{"train_examples": 195000, "hidden_act": "gelu", "layer_scale_init": 0.1, "inner_norm": false, "num_experts": 32, "widths": [48, 96, 192], "mixing": "cutmix"}
Rows from block 9 of a small image classifier, named by matrix and row number. Rows with one number within an expert belong to one neuron, the router's apart. Each number is 128 + 32 x the weight over its row's rms, rounded and kept within 0 to 255. All counts start at 0. Numbers have three digits each. After the name is the row's rms in percent of the matrix's.
Before each expert's rows are labels from the 100 images, of 14976, where the router gives the expert most weight on average: "peak at" is the part of the image that holds the peak. Only what is clearly more common there than usual is listed. The data: rendered scenes of coloured solids on a plain floor.
# router: router (model.blocks.9.mlp.router.weight, 32x192, trained with AdamW), inputs 0-63
# up: expert up (model.blocks.9.mlp.up, 32x192x192), inputs 0-63
# down: expert down (model.blocks.9.mlp.down, 32x192x192, transposed), outputs 0-63

# expert 18
peak at: bottom right
router.18 110:147159086163112115124107136147158117105070143086126101129122098139137119097132187130113125124116049132144167170116115073129131144039112090130123126195149129088108154091203123112115159151136114
up.0 087:125117152189112107103096066133114125120137155140114110087139130181159153119129176154119126144128143070126165117097192121121133128165126204089143071109138109096141103092093149143169131061141138
down.0 083:085097157143118092147148120127140158141123111129119157095148163166123081111158150153093083126136102156100157178091123131085048115083150122094131153098098184179122201122161099166109142118132123
up.1 092:081155127082146083149173158086119110137128117191101154147123130143154114183162145149148151136084126095076152130090165085095142148146120165147084105145173112168069083131135141135186143196118185
down.1 095:164114091145144094126101122143129117156200183116114156084129135150115082198127185090141109149166135089104142084117112153115143162126145141113094121065138146127179134099182164118125132151083103
up.2 080:109128142088110136147118097186104163173131134087092186112110173079105123105160123152131140124042160168112089086114153095187144102100089116129091125088153142117109059164138136145140222118153181
down.2 074:191140175092157134079097146155159092134118111196091148104133084107124172106104093152138076102149156146125085108168129156072159110171118124119141139140099112120078124114134161120076138095155096
up.3 096:105160131110066074095066108153144196133176106128176148098131103093112130203152107142131141097092099145119118126103131099171128108107120119126143098162148114085162115171084149154180163096117098
down.3 093:141181105135084130131117111137173134127059186066127150087101084089172165172142106145138137128132127094127134130188159117104105138140144118141108125105080099128112101179097110119166123081164118
up.4 092:141139143048133131132087173146123131117108145103146126110091093085123179047126175124105178126150144055082156189161131132129105172102135159096110133086116147121118099163140101125066215131161165
down.4 102:111195168159113141034227140154171130112087112130144117113136110143125142083125118092166144071150089105125132163150132124123113172064101119128105175138146120129142178066151075092106105126140088
up.5 108:141174110204165145124177123135100152125123124104157164061123123113168065115082099132130135066095145113134170101155125121063110143105121136095110088143136181137208167146174127125105144125158119
down.5 108:132045125121174091121199134155142156173139088135148118130100166105103127083137125091139142131171104131165191140103084148143141112070100153102148117173116162146122169102134110098183114093124123
up.6 121:071165115092124157118111161095159104131164183122143180142109115141092095109154159101124177137141146175156104080128144108092111116132080076111072104173122151086149189148098131138142110185176123
down.6 110:157147116148123103111153158195056078103127091177171075105175144218093135122114157145083126142086154084140143079176153089162154181112150091132153134151128168148159126136098123154103107167117133
up.7 077:121078126159116148157071107063150158063084146144173108105135155137137094158135139092169114128214091146132096153169144177142134094119104130097131148106134154156148079150161108131181164134112124
down.7 074:124148124122166123171125104193091105184132113170100163167116178108124128181134162140108169187139107116154083105122059150171118074126143147117103091128105092121100182123135098108170046142139121
up.8 114:133142133133115118115115137091110103113083126093129153148082099151083098145076173172083131085083157160203093143119157116167156079151127169105156142137121167089126183122129188131092159124181151
down.8 105:174145133140130110152121123076133068140156094089156089111127082098133107110116136130097165120155113136098121132111155101083112096058191164124098159125158138057183170111118149111096163160117147
up.9 086:143126158186116159163118184116145136148103092121130099134096165079163165113119162195111058161125151120139194172141135134177077160128164145142180104066137160085154077140080124127208159177115084
down.9 085:169120127118102188101102116108139152116118135119121119138195143112120126117115085125105135065160186138173110123090131144116170127114112075133130150169145163114151172134067147140096128069132165
up.10 111:151134152077168164149089163121168124118121159188138150135114147153114127152199140089124202100111082115149101158186181135109101181151102152159089116095079217085074150139086113167152116119140140
down.10 107:122129114153112147103148115189134087174158058084074067093197106143115158182121151094138127160139166105156126098090095100132114117088161086148143140146152110140160118098163197102110157137122180
up.11 112:073147068118158121174142086101126115120117099165090123119140044122135135102063175116134103096120167151112101052171080163092131111092125167106151145155149085123165180079142148142140104163165129
down.11 109:139063138074124097125118177143115140143126167117117138132126109096140127117128116057162111178210154140138160129117112106148098140158114101149159112068127159167145177144167101190132093106094110
up.12 102:127127151111110183079088118127125133129141126082093147111126145076136174063117090060126153137148109123074131130155069105094085153116108096148122125098095136131124135150097177129177121210135130
down.12 111:131087198092108110094119175140102138144124074126085202134122189106110148135167086129159120101115066080158147149165134132170157142225121136151145183080082122094083088123095168125159122046174091
up.13 100:159150166079153132161116102105148184093109072091127192180106106079152136186142127096173120122122124107124108096107172107136161098145113139155084063150169081152143148140118107128070102128089139
down.13 105:167117113132178078128106130162079151104159091144123093071129138202074124092099185142188118064083167012128139114108111160056095152144125107137103047154116153166132107187191141159114099208172122
up.14 110:128118106106226147128172139108174084116159084110130135115146133169136170091126143163211169066137074109128124128148094172101169114150170216066138096136100140179157132134076093111090118135109103
down.14 097:133062148109131092157109170108131159126128120096121088129138121148103174168128099077146123129097132153151066112170154089081152149084159140181122140082139143174116168172141104122116132109154139
up.15 106:081055076072115117098076180097099140138131165105173138097128113156139117143099149164143110161081093120167187119173150119126085079086076183109057044144110142125103125152072083124162100064161122
down.15 103:121114118123092095132154157089140169074149102074084137157146109097141065092108129074129107125130202132125121161154118041082116138158188073160117160144119110151086149103141094124138149138097087
up.16 086:127182103076145103030149089104186108123113101112149067135143145061117151150159127103125131133162147107118138074073107143143070118154210132053125104144115125130071122141042116135120142125157127
down.16 100:126121171139148167111137110147112080123148140217130128100147130136139119133116118199183150087128152082097084090165162092095130132111121103134107164129125131140155187148148167092133093111045101
up.17 125:218120084081127061131167123086106160101112091081124175120149155136111154094100127171121117104123141064132099115136150103128131158120174061154178125121076168167157146053181133138154138106125109
down.17 121:148149104145098119130130086100164113075143122091106087117206158181112086123124122054182182121177052153125156122136094137072103135081143161131104113135119084177136136157138138130114152160114107
up.18 117:137201140024154079170093167071184101178124133092150082119140156061148149116071088141109165152116186122114130165131148165121057140136051097153130134124068125102147135103114129083117159119155140
down.18 117:054117154157152109137167110152098155136189140127155056150161158141156107111100120101140090103115134074165144089163170107188125118156153107153106145098129100062124144068094080138173112119096135
up.19 080:165153135183126130054188098111144123151080077136161180155140137150119165157126138124115122063089118113113096107126084127125187108109155114156129091120133098133159104105149087155129142147192142
down.19 098:144174119124113098133116118178169197102139138152113090145161114140104094081158137142141080189165075103072121122108161210132137160138134144124137117125123121112141110106142125150069096165093105
up.20 100:130082145132104188080157082145154159086163085198187109125144106089127138081149130138119118110128137106139121142123172149104113107104136130162132136157088157163115189141117140165142122108143154
down.20 091:109096143196130071104111107132142125100162137091120113143109076162127152124127135129224124131126129192123092071156143122151130134152139117106118128133178064197101117119182090069142168120246152
up.21 091:129149161117148130172179118079139164110112121142128125077077119089135157159201147161100153179127161132132132082112142090139135107114171157149112123116083115127035172121132067117106164078118165
down.21 080:138169088164149144113084154120109138135115091156165131142195131124125150166103080118138137142114135121145122170120110130172126070141148060147124069099118101145143161091175120116108172179117086
up.22 099:132094112151134065155158154109181135105113095117136106148046100183175120122166143124157177125120111193094082152123146162092111185133090144116085184117148108118085114172138141193097154136129138
down.22 102:159124142160049106125109153102104133157140111162148177135155117166141152193156170122056146053120165105142170078130131078193113147078120142170125097164079154075178109052110153072155147122093145

# expert 1
peak at: bottom right; bottom left
router.1 091:187133155132124175086129100171192133103138144087157100125138161126102177136136150123159190095119174127111094158110125116102116127132127099110160135198081090109145121105122125177129190129157175
up.0 107:157136176116131135179167103146134167122143198100142094092111089129087137102109139103119133130231115139119111147061110121108091129158091092143132109109092144172099144194128102098147106165147147
down.0 106:103129114209092115107133155120113114141193123092126085124157104104141129157089109073151076091074070093131180165160125118093190141133140127099143121152128119128133124166119117119177177076117146
up.1 097:167128097135086141122112151161079189124189193191120103118156096106110149079093141090157171111131137116079088189117134056120103104117150136136105129137154146058129108119118118101114098151161101
down.1 097:150197156120124160210107171097104116165123173074155106164144124133132121175104113114132044104094144120135168131142115195095121129154113166112106058141093107186088132099156149099130147114141110
up.2 098:139167119116113151095122146104158110113159116151117136123104150108145106115131115152117120119139102151114106140119086155200089111061108109067091114187127092086162148155198110119150156140156130
down.2 118:109098073119150149066162139129129119124126162157120118143198104123084101151162101110079149114159143141156070175080175131044146090150112089073151068154166129132053134152142135153125122134148155
up.3 081:094090068063094077100138111101159133167119108073143118111114074167133112128105119120160164076163092076132119160110142126175117105143096171105075147182112106109155082120155055110168108196099106
down.3 077:176164184158103090073135084158122185116102163140184148078123134134132113095138169120105137095160071126089164149169114118114196098116139101166108076169131172106098108135084086113143115110102134
up.4 105:123105137192027112157108127092101154135159092165151129096116185105094165093133218075157133160136146142133111148088126148176115111071129093125096164085103109113156137079136079122149139109113172
down.4 106:179127148193140124111092083126119134109156104154087177123116143135179126083144061152125116174050037049185147125100076161119130140114110116147171147165111149141145102072100195189096109132115068
up.5 120:095125076125077117099177077173113131117166113080152107110126138120154161184115174078155148120162113089095173069134162116142136102118111119138173148155117124129158109160149177113115132134114058
down.5 124:173096143151122109163119106110153136169095051155098114085120142137108167178139135111144146110176069089152170148103156163063120128135146160158128173019105186113149137120151145168156189117095127
up.6 100:134110151181113122147085163157138052131088151142141096164140125070116147037141155128083138118138144146105187139167172153101149115067120108117142124140140093156099181156104170121165126174130073
down.6 097:136158104094126076100162150109186146093099125094126133156109169128155096074119133092068187117149184118157155174116102143138101128148165150181134099101201144156157174097101067121132101127131139
up.7 103:154142171161104084076167099048130073168073170147123067128117107133123121069135187129181094170160161092137147153165087089159109150090136148094123085177115139113106173164151125112115099111120101
down.7 104:163130144197096112119103150111172159156184179155116120086133108167126111068117102123160175104145168144105093102127135087089173152177148070146136111141136125119130180084115160080139154065126146
up.8 121:141175092153113146089184164133138055099123175135141116137134092126154121129121165123091184162164092114120130152131064096108097083153121150170184104122097150081076104125120104077133153202127082
down.8 110:124096150145033117167171098158177177105080095125108105095154101147091162176102089129091077075120140104131143058144150157110122139098152128097125099186116177132166140121161131126159129144149152
up.9 110:134068104135123108120098184120086184084145155141064090097112143117102106167154139172120146194134120113147177160146117133125100110116138133134195140145141097131119129149177128125147141153088131
down.9 114:133073123137143136179096143168146132135126136127119099125097128104129105139116109097147156142187090074183104163070102164163106164125095162101089064170162126158053125154156111167077096135128128
up.10 110:171107135146125110151111080153145167102065159107119170142135117112124131147105146114123147104162147103146115147153174099136136126057165156115097147079109138174161163118088164107106132181121130
down.10 109:218152148126176153141146141141101090154127107123158149104052155121156102132152120144157137087099145119090151093094088079108174124202116054123140147090187123127157105068116109087134165116050119
up.11 101:188098073139191110138148157159125147150196162149144171154144161095121128091108126151165133118100139122190140137162116150112166112099086134121054097087127139161135150149136141177108076108137096
down.11 099:105103144121065114160035183163102140130126086102172149145137146159147121147106145161089076146185144045101111121108139177169100159131120104127121123125043139092127138144106064122163142134136117
up.12 075:109130128094163042110116120129179121128128128129147088170147136132129120164159154182157115136072159051136185169081160105126191098165088116091081136053130172192091118181104079098129132143136136
down.12 071:110147162076106098157107057120162124168116172166056157151088135126040146088130069127142146107165098166090185125073132177130175169104097085115157162132084146079156152082140130115113100167135108
up.13 075:105167158130141081110152080078129172137096136126066092100145098127128090107112155196123155115168099180134142088103168185147169134186138119118175163107189073069137189177208080096121106140146145
down.13 061:093107096162142123163130221149126169134111122145203100112127102159092088155131124093080077086171187158109157132134134141064164102128129078083170086137193159069119123146113136151099139217159152
up.14 116:171198146151086122182111174144168081102165142110089108034136163131108121081138093118082108144107105141115148121119140112101120139112113129167110096130142139137103111129140120118130104120167157
down.14 118:144142178144119118087120084127097123140103072105155144127070124179093159139177191088130120022111087091123136182117145122172123086076158126127174070123133141154113155119142111147110068087106118
up.15 100:168122219096154141140145172126152134092090092062140121140119132123150098102127143138073145136121050099190102070088132161082052132110093102149101083165151109158119124086171107121109149141064157
down.15 092:114097170134135099109166129095107098144111108085098125080160140101117140156116138152127166177131089123132101170183067141143136090065155141105086130159147117064107083141112096092100119087146114
up.16 041:143128152098180140166119072115135163111080111120176095093116112160156073115065128159142105147099107100120157144128180113139106119076090146155121135085131094150140159136120168093083161130110159
down.16 039:169166106142171120173133126115170082154148188116111114158149117094132086151178074118078176143110065105176162139091093144144137125123081131123113126183143152051135179162163116159142109120113175
up.17 102:154098112163140132070167155109087142062172159132082093119158133122140109066115129155175115157114169111158124103102148145138193159115132156172157155145154103101114120122200154124173122096100162
down.17 102:233124095126061107113145132128092142087081128096149181111052096143131108095154145121085159078136136095136114130114071148188065128166136161148155120149164168164184155157145184155164101108041107
up.18 097:155135125127147161140089130143117111095087129073147127119182117118173138196169098146120142090130135129119104190151128142134146096132161129086161137147164100136149165106131133110116195062121112
down.18 097:154122042112151151109155063120158078096076128121142097153080146123149121102129121104152104113086138146149135072125101093153124115148138165096102161055109117129117204152125135184109097117095081
up.19 099:128144108084219097136145072128117120164099132136142121164152114081144119118155096131141206154149078147130129161135130090133118123110135131120081077104145132147143079128126137186098098162096113
down.19 116:098130173154143085134130162069126122110191090104143083182133116151181087110101102146125155103149078117140055125147160155091071134127086085115135128167218175107158203097125135093090150077139151
up.20 116:158110180164146153105107122141107138078059116108117092176163120071095130103089095160149161121073125081120128127156190114106111159163136148177140134100104078177155149118112155051113108163048130
down.20 114:127095058108146169103162128090136121113134100122072119175082168167117062088186139126157147148138073103168118095154076119144160122110087153143106158125168076168141175118149093127128162110119113
up.21 088:110110180154155121152095152171220118148128104104137144158120031101144128161142107090104085130141143121169085091134087063101188091087136152102142115165198098188079085088163167131152109153139094
down.21 092:143101155160130118145123078111148074095059148118109122136148159129103175146105128117113166089131063121114129131146208105095102142087127142130104165126120110126145143138148128100094162142111158
up.22 103:094114085139137097089148109212166130131138127061115116107103117115117101106088064187068153109139110115140154138062169126123095135111094157143149157141128035110124151104172074120167138149203119
down.22 113:144089155137158124149091135105149104152136085096151096147154157125118172102124141122100162144190116184150105154073129157129066129099074068118084161135160156121127117061138088065115089126098128

# expert 23
peak at: bottom right
router.23 110:160121138143117106117123122155121062168115160170192152184112135155106150122107183129135109141114108086096186140062115187136160097166107108121089109135189175133195159113039138150103109197122162
up.0 109:121136153135105139093127162077136149139192128115035153102094154180124113126160111119124113111068094119107156113129173152058127162156136183117107098129153090104125198153116161113126102161115103
down.0 105:139201089137154110198127128158103092126120137135142061119163131118170179090121132169091105121170177141137080102132165134116148073118172126105097154093116127116190114081087158153093094055100134
up.1 103:162172157179081125094098086125105088125134154155087084143172102117178177132171128131141135134138092071164141158142106138085088126149178133161165097118188067143126133151176091130148103117147099
down.1 096:156148152111136110159119134124149117166115123056197122102120127125107071078130049105111207131126165171151100093087165170156145156118138150111090146170113139142090167137121126109102130140138084
up.2 098:045139099123130096148099124157207184130066108074155158112112150107093109130120084177129073121148131147077155113135177155104131143147135129106131198097132109108124128074117124117165160144134124
down.2 106:066151056089146139132180095134095138109121159119096164067132114211126146145079157083104075122164136127137076142113096134089101158108125110131144055155147172152072079145140151103102146105137126
up.3 093:100100124143103114109111077145134126155172109146093148137111131082185050115103110127133139129099115157112124127131161151165112170075130149137146081129139125186068146141154097138076111153172120
down.3 094:151127153123085165164097189125111108138104183096133118148101108174076139124127080124124090138134101134076113044119137111187168149100153116140136159087099098125194099107103148086144110127089172
up.4 104:133128159127152120127206086130125101121110154126194161092129118118087159092132157145152129124102107133111128128159175154096170132086148111089138046129181068133079102114115101160067115057199169
down.4 101:084092101136131144085111167136145126163053138168075142110107195127145131144109121126116095118113175166104177128125096085109087124186146176155131127135088107146099070127163121125150162122101111
up.5 093:209098116156112082170158148216117137181087130122167079099118074130161075116104106130123174101075094170112128086124092167155124096166135113158092087139111143150135128132150164164098162191101109
down.5 105:138010145050142109088107128084144104104169166124139177141186184123090163121092130098120106157114080097089118148066091074118090205115122113144103141174181138104119194132168087111075174129118135
up.6 105:169121065122113115079127071092114133104119143137158136173071129091196181135113108147047159184154096200113113135115150139107062092170090102114125126123065099109130147096122149113185175150119116
down.6 103:118112195100151184190152206088109073124172127136102186088204131142155076161135152115128121140096108064057118112109172119043170161145170099116135116123154111115116109145119100103100113107117113
up.7 093:139147127206157134165111165138139105143161084144132144117129120128135119156107116133166128127121092167132087104083146141096123132195100084115061082138142126093130145161201128112154153073104123
down.7 099:090089097099157092097090101095106137182174135146112139141081065132123123113109153100103113116097189107108145117108121120100120107102174122103181115127159102116182140141116125140100091158174180
up.8 115:125175120142129108119125143119111132143096156178105096094100158118125154107090169085097084126116160132218097100117130154128101121132125073134153160126148128120108140163112055106134158141169104
down.8 105:176088154127101148131134139109131178132109117112097113192091107112211074141216139082095156124128114080124102121106092123166113153096094144127078139133150087115102125134122082130097129119115152
up.9 098:167152128099133090164085072147136106100060093090051130137071152182133094122095159137151196117163147132130204135113183108112163109162143099122138142084124122117130108124157190187124156173166127
down.9 088:144158163142124150147114105095124141143103090101134098122137129127158142180179080056100134081070140179138084161126110167120189111137153111148106166105147151062161131100098110105145111135082078
up.10 123:132135138149160084137082093110069149156165102117143130133183099159163132110124147080131118090151110069114123136049153135129153161101203108087188126143138158105117104136162165105115052159111096
down.10 101:112144126143126103089156110148091063123141064114122120123044128146107147082083137072172152138060159196145149137153031149150154085124153140128093166133186107098225127134099115086172169110082175
up.11 082:199123097092105142106151118146156177142069183126094125114148144142132079104108128111152161117111119095123167094139147142136118117140206126146170118115090104140072075113134080102154124144141161
down.11 096:066201138179182177120153087121099094116203107125159106108164151156121104075130104093141123137189128179110149153100223121169115112147088149144140189146178141083125076096090136112124114156103111
up.12 100:155087095091153120093129112111162115118100160110124118190165090100054112109107132061084102112116153176185118185163129168113106162157130162140093138104153133136122096084154158138091109092144133
down.12 106:099083168131117112150128128113116155113129154109132112144047117155186151147099103244178184149131142093110150128105039150135150179108075131118175140100167135166105154127111093120139035092123138
up.13 104:103152142100161078149120114075155129111115132144120161145137125111148121239138154117112069104137161106120157129129184068138180174106189143162120155113113160127091069146084084124104183149181049
down.13 107:098084106095168158088153127194084151113127120122163185178131048161079148117133168122140119135117107160120112132175193158111125098127140124134143176148152063105107171055174102136143095107072137
up.14 090:126151150193129142132140141102144140129147115065175166097090126092154062176119144108082123121112120214119143168120107149136111115166103167102139093122170108108183110195064120095131202109111064
down.14 088:155138145151181068120187140133150119137139165155117074147125088143105173028099119153129117076095206105144115135078123113129108111145099070160127141124094132103116121112103170126166081116169141
up.15 104:131093052145185097112172154137078142117130130130129162180142043125114119164052159150137138112156104128139099095159135144120152088095123109073135155118188202132175147142129106118099158053156152
down.15 106:106069081088134107133094173152161143134107151139142135104148202142114098131130173151186092146137149149144190164150143066102151122122121184152074164102146094117135113150184126198190127093106111
up.16 093:065137106124118163099222179159150083150086078104132128120153137178070164111087138063132171196125157172131164097142154081126161100164111134119116116088102118101066170165105114196130145159140044
down.16 106:170154114129046124184149081114133116131135146107110156129107146137171098070098126204128136078150126171085097158187147185075145192107102072121140114097161094159153112104113119080175099058113182
up.17 108:079120131108121135095109171138145172133106155125110157180151080113147102122121104089102053135097134080131137110112120136145119137070077121129176132122090183099136082085189129062175113162170115
down.17 109:121139161164116170166135157125180142164165105123120116140125128111116122095158128126177100109092171132123142105139104159163106141145126169089116064138103153179104119080046134127128096128079146
up.18 108:144151158165087154105138106127129151150147178095188109086137091158103150158081140135135096140123132089152139148165161150140105129141082129095133150149103158121091148122123136077128131070191108
down.18 117:131084179103138122081156132152106111098109166174085139138152150085155128114145100132165136146155097150162167165113159189134197095096142078139110111104132132153117107174201115074102141131116131
up.19 110:117121100097137040152115133144137106054131147149133083103094121131155147144097149145078159094152138108129128121116135159146157124134112123134132105093143149086114196149092101121118175129100157
down.19 123:188148061130098124151135119155152134159080083132140126104111172139168170125157156148123111063109169146127112195110122118091109124120171140147116140124182161133130128147057081156106079168143090
up.20 108:165115089097162175109121157082133100143128080102083151150105157151132109148158109129154104088125058132174105119155072095104117096116165144127105134123142114120166087119107163190136189173134154
down.20 089:168116153141119097159138122119114152114166132097118185133138132207160137151119126098118129146103177025149153125179169084125146129197165075062091134165144097163126135104147125041168121125159098
up.21 096:108170081061190147069117129122207178115173137132096168105103146107087101102115148123089104130101119101071102185103119108129132080091122096104135148149113111108147146135155104186140151102114064
down.21 098:071106153116116132161088163122057102109095138168156119134073184132135142111107122127164120154154121066190138079096125159117136160138119146086176138175128166156123151146172153143113093137110138
up.22 099:135141157083095210123181120087207090124113179025135131189123105100120102158155125130111113044099143168129136145141173130071130159125120134145089179155174093055154115130073135172154185103145143
down.22 103:067105137108097065128107108133095121151100117139181164157129145219125136189143093109108118175157116190100126105094126114095129103117098141143161098084124092172083118063152180054100122155083097

# expert 21
peak at: bottom left
router.21 081:147153147121150144108088143098169147067089131145136118072108066150129113119143090085141146112097155105114093148138160170142107091061128175079153127215112163140106075136127094106073108145134137
up.0 097:157090094101132173151152168172092167181129081119100149188167130092149114142098063153129133156169130090158100165141146170109140080068121135162127143105158128127143135161078115164089044164068139
down.0 110:121087097085088189110106159136156139089112156086125146118117182151114070103113198108155154130191113143110107090145082138114176154235090159138126076180148119117138107166113153129122139097167106
up.1 099:117108141148102154107095170137114102068173168141142104089155136176161096100114143123099175106140164126112169158188135125175141090105138210155109175163149090118133099165115111023079173133121120
down.1 101:130122171173152147093118112147128090132095154128134174123170069074128189119101114144158140127161090125148145137131117131059152134093089078134106104078115135151117200083132163106129178087082142
up.2 087:133124139087112074167151163137175085124203189100098121107193108139163116163093081138100114144158143084107167146112145151087102117095125163085155136193188094122159194112146121093151082142225120
down.2 099:175108124151126125111108114109154157143155179152152178101082040134150202114131172079112119089112099071029117141153122156117077148083105144154091149102085083159174156134133106174090155151079203
up.3 109:140146106133090122125163072122131055097134114157124088127080154096085141165056123128135158189069155181199156140139167155128205109157116135107150132143085126125099124091156173099154154155100111
down.3 112:132114075101110155109102158062143153132055067153142115172116086148082085160110126151104107124168134148056119143144089103115079086122154135130125066118139047183139180151088141182125113081154181
up.4 116:133091131102126171085171124073077184149071099088148166087152058122105103077165117123163126182143191101123170128151117196122173133157182113116075157146142147093121146123083130107120175140168139
down.4 112:099128072168133083086124146155104035165158167165131142172150132143233058127055086081106091139157135166128100120157069094125087125091086087119141160158152138142155135189144163091104073156136137
up.5 102:111118197167134097139128184087127145138128122118167085173159081110144146167156131112103126138140186142151058092121174123123154174142162146135087148073063087097125152185129159091147152112082076
down.5 098:150108099183083125111106172134119163168102149125135173069070109167117141146128076126118096146106153150128159103096114125095136150102209096085064133193132134146118090093134131126154174122175137
up.6 108:117139132089120118134147116108120121187125110127095174143143057146142106047155117101145208142037100111135129114139138144157115122147147103108138107132124096172126080164195092210123126117172107
down.6 101:188115132112117122180140137103107103157085077115100149184130153113050136161101121145092071147181120161139142149174109092099126159135123120123166168158162133086089150133113079145096112114105109
up.7 108:148105162162056130125149095091152152139141133086134123102104105068151115134209186146079115115129125158092144170122146164194147162107098118166153102119147069118090052156122116128133142116156089
down.7 092:062102109131168132162155114152064107098109067197108122171169125186131136105102158193079114129123101112175155103116126184076130108177140151102138123109189107113144110083137127126116040126125152
up.8 091:133155135087136158108168088170098155116167138180093142104117087056175082130155116135115141189153146025131139142176081166126111131152112113108093110138122106154149122125131106065137085096134162
down.8 097:117185123145092117140185110125149086150075122083110136135135115162160091077135122106120190148189157133127098089156123163152106156109108145114107180155147075087132117114151136122106129119098063
up.9 091:105179080160074119143121088135113077127105183129099168157113097119123109104148102151136148138077087128134097137151118102148178154089104177149048122102143117142130096097122164111234165145100096
down.9 082:175150168123144144125191089074190121137108133151109128087166130189158169128138084112149161134142087127117086138120149151095129095178177099096129180155084129137111133147108183108138125154147131
up.10 044:195063066114114130141107166157173118173070134178096081095194107100082148128110178125115152122099153093143174156169090125113122151133090141117142135194166158169176109152117126160126103110069109
down.10 044:111047161149115098099135169076153106113068119083152150183148220140126123130103106097165130126114075106177111116122144139164107112125167125156109105096210167172102130129121111123155119150117099
up.11 101:112140181110113105153103131105133123132137125097142123137201173122144096142141163137104118115093183137112086108078121093112100126134074119118087086155152118095127168124148112149151159100090142
down.11 105:130126212138085101126106142164122080119145152136141156109097152067055101139173118135215125090111099164125148108102069148143170141133142161100153090139127138121120145145115075085159071136166126
up.12 111:052132154119118114145087159131170133161173108180116188144095082134097154126106136113171142072050136107092140158129185113172193159115077191169102141150168119174089094099093137152176105131105145
down.12 113:153149131129094122119213076151141134124112119105110189153155112111135142104103167154095162185152100149143166096094132171104123112191147057148132115135114118044113124096131138138138179120141140
up.13 100:156143135155096115100115169138107073157137143142121116057147132108156123147106164122159171148166146097144129116128110111165127088173148117138154137170159103137161127084130165114072137216094142
down.13 100:190157095116139115081101114145118206171093104083170087157121123085184134101098107106115139087096193085174104078161165163106120118130119174128114141096143154067123151092145142128119154102101092
up.14 116:102152122175102147083115154096216052123080152145137095124139083107104135162101132129134112135112095149103080157165100122125109140138059145097142133182134108121180132169121119116145141119140107
down.14 106:113120129106138121179126177121137144139143114124179193132145102141107124119149139082168188168159144104178088102125142113098151087089120196131158100142150147119097104129103095113144115125164132
up.15 098:124133184115107086088184115056123169136135136197100140138121105125089079165133093092115102153116102069121109203170103124141165156140125110149103115185138120164128085155167135126131190165069160
down.15 094:127120125102162107160105081154148106106143099179182100099107111089156159105148185114136125174148149157153142173145204147123115129111141108101131143154100141144131088166125103149081125069113146
up.16 108:140120121116086147092168117139126129121152141124110126067114107066139151098086109222083168180162129129106164088152125132071075103133096055118068108140175135108135137085188138142205104187162057
down.16 095:128113136148098079179117118156102130092117124255116144138089165143124145097112102077160177128098079138082128115167111108130146108103192131107118083131059095115110154157130134073107154086097164
up.17 088:121184134128067083109124130112112126124098126144104141109145123154144151127141153182088117109089129047178153082150123109134173094144176160090161145139124148084158123162137073171159113135169112
down.17 108:167091160147128146187131151128205141097102154114147140130088127094115143102120140176120105182077102103132162149159129159101131113079134123104182131100116127088142119154088076129125148165112158
up.18 053:164129140102068126087172197145082093162121133142049088117161114135196157174073122116144161149115117125128131123096158104167109120121174152088169133123040140134137118125100079109169121082161119
down.18 054:126150076107146129117149136086150108105099152078094126117064124150156149036076131098152174138080120135111044166174112091081148164126122115150101105198143147177116150142068126136133144093096134
up.19 104:074186138066125163109157105142134129119147123056104109149161133169121160163143135113116116108062131116120161127119104118058145133160171091147107130178109116156109105094175141169120058141156108
down.19 112:173148167107142151167092152136145110125188193117179125064147093117136090136099162094158157138115126147115062116103152148115132121101115186067123179162109092100130159112084131085112118103153085
up.20 095:186126162094145080100122140081138122157132081106150125141125122169119097100199105128078122108124122114169138141153122157151086189145088137114091138115157077090128042079137142134110137114139182
down.20 088:165180100153077172130086094148164137133139075134163114097118149074109111142167089138113147168198164198145159163180114149105100136099112110105130132124033135092122131100105086078111119106108113
up.21 104:103132140163097110171126126061157126188118177153090144125128098119144130160139178124200149132113152088132143139142110136119091167091083127165178076057104109109114115141127121134111118189094147
down.21 098:107101084146138126096086182105164148094153147097136152154092077142148063113149057017145109081142240107165127141114114176147130133173103141115130140149091122193205139140117134135136158067168146
up.22 123:089154153165143168070131114160118080123076037128141120149135128148144173130094088101116146130119132145147124174139144149214109146156075126118146148144137127124128143151164077120154166147124112
down.22 120:104140138083119140119109113131095145165194110092142140106061097126101092107138097104113102131096117145083121076156163076154112139104147153099105135161088078137147130182122178135122136106177128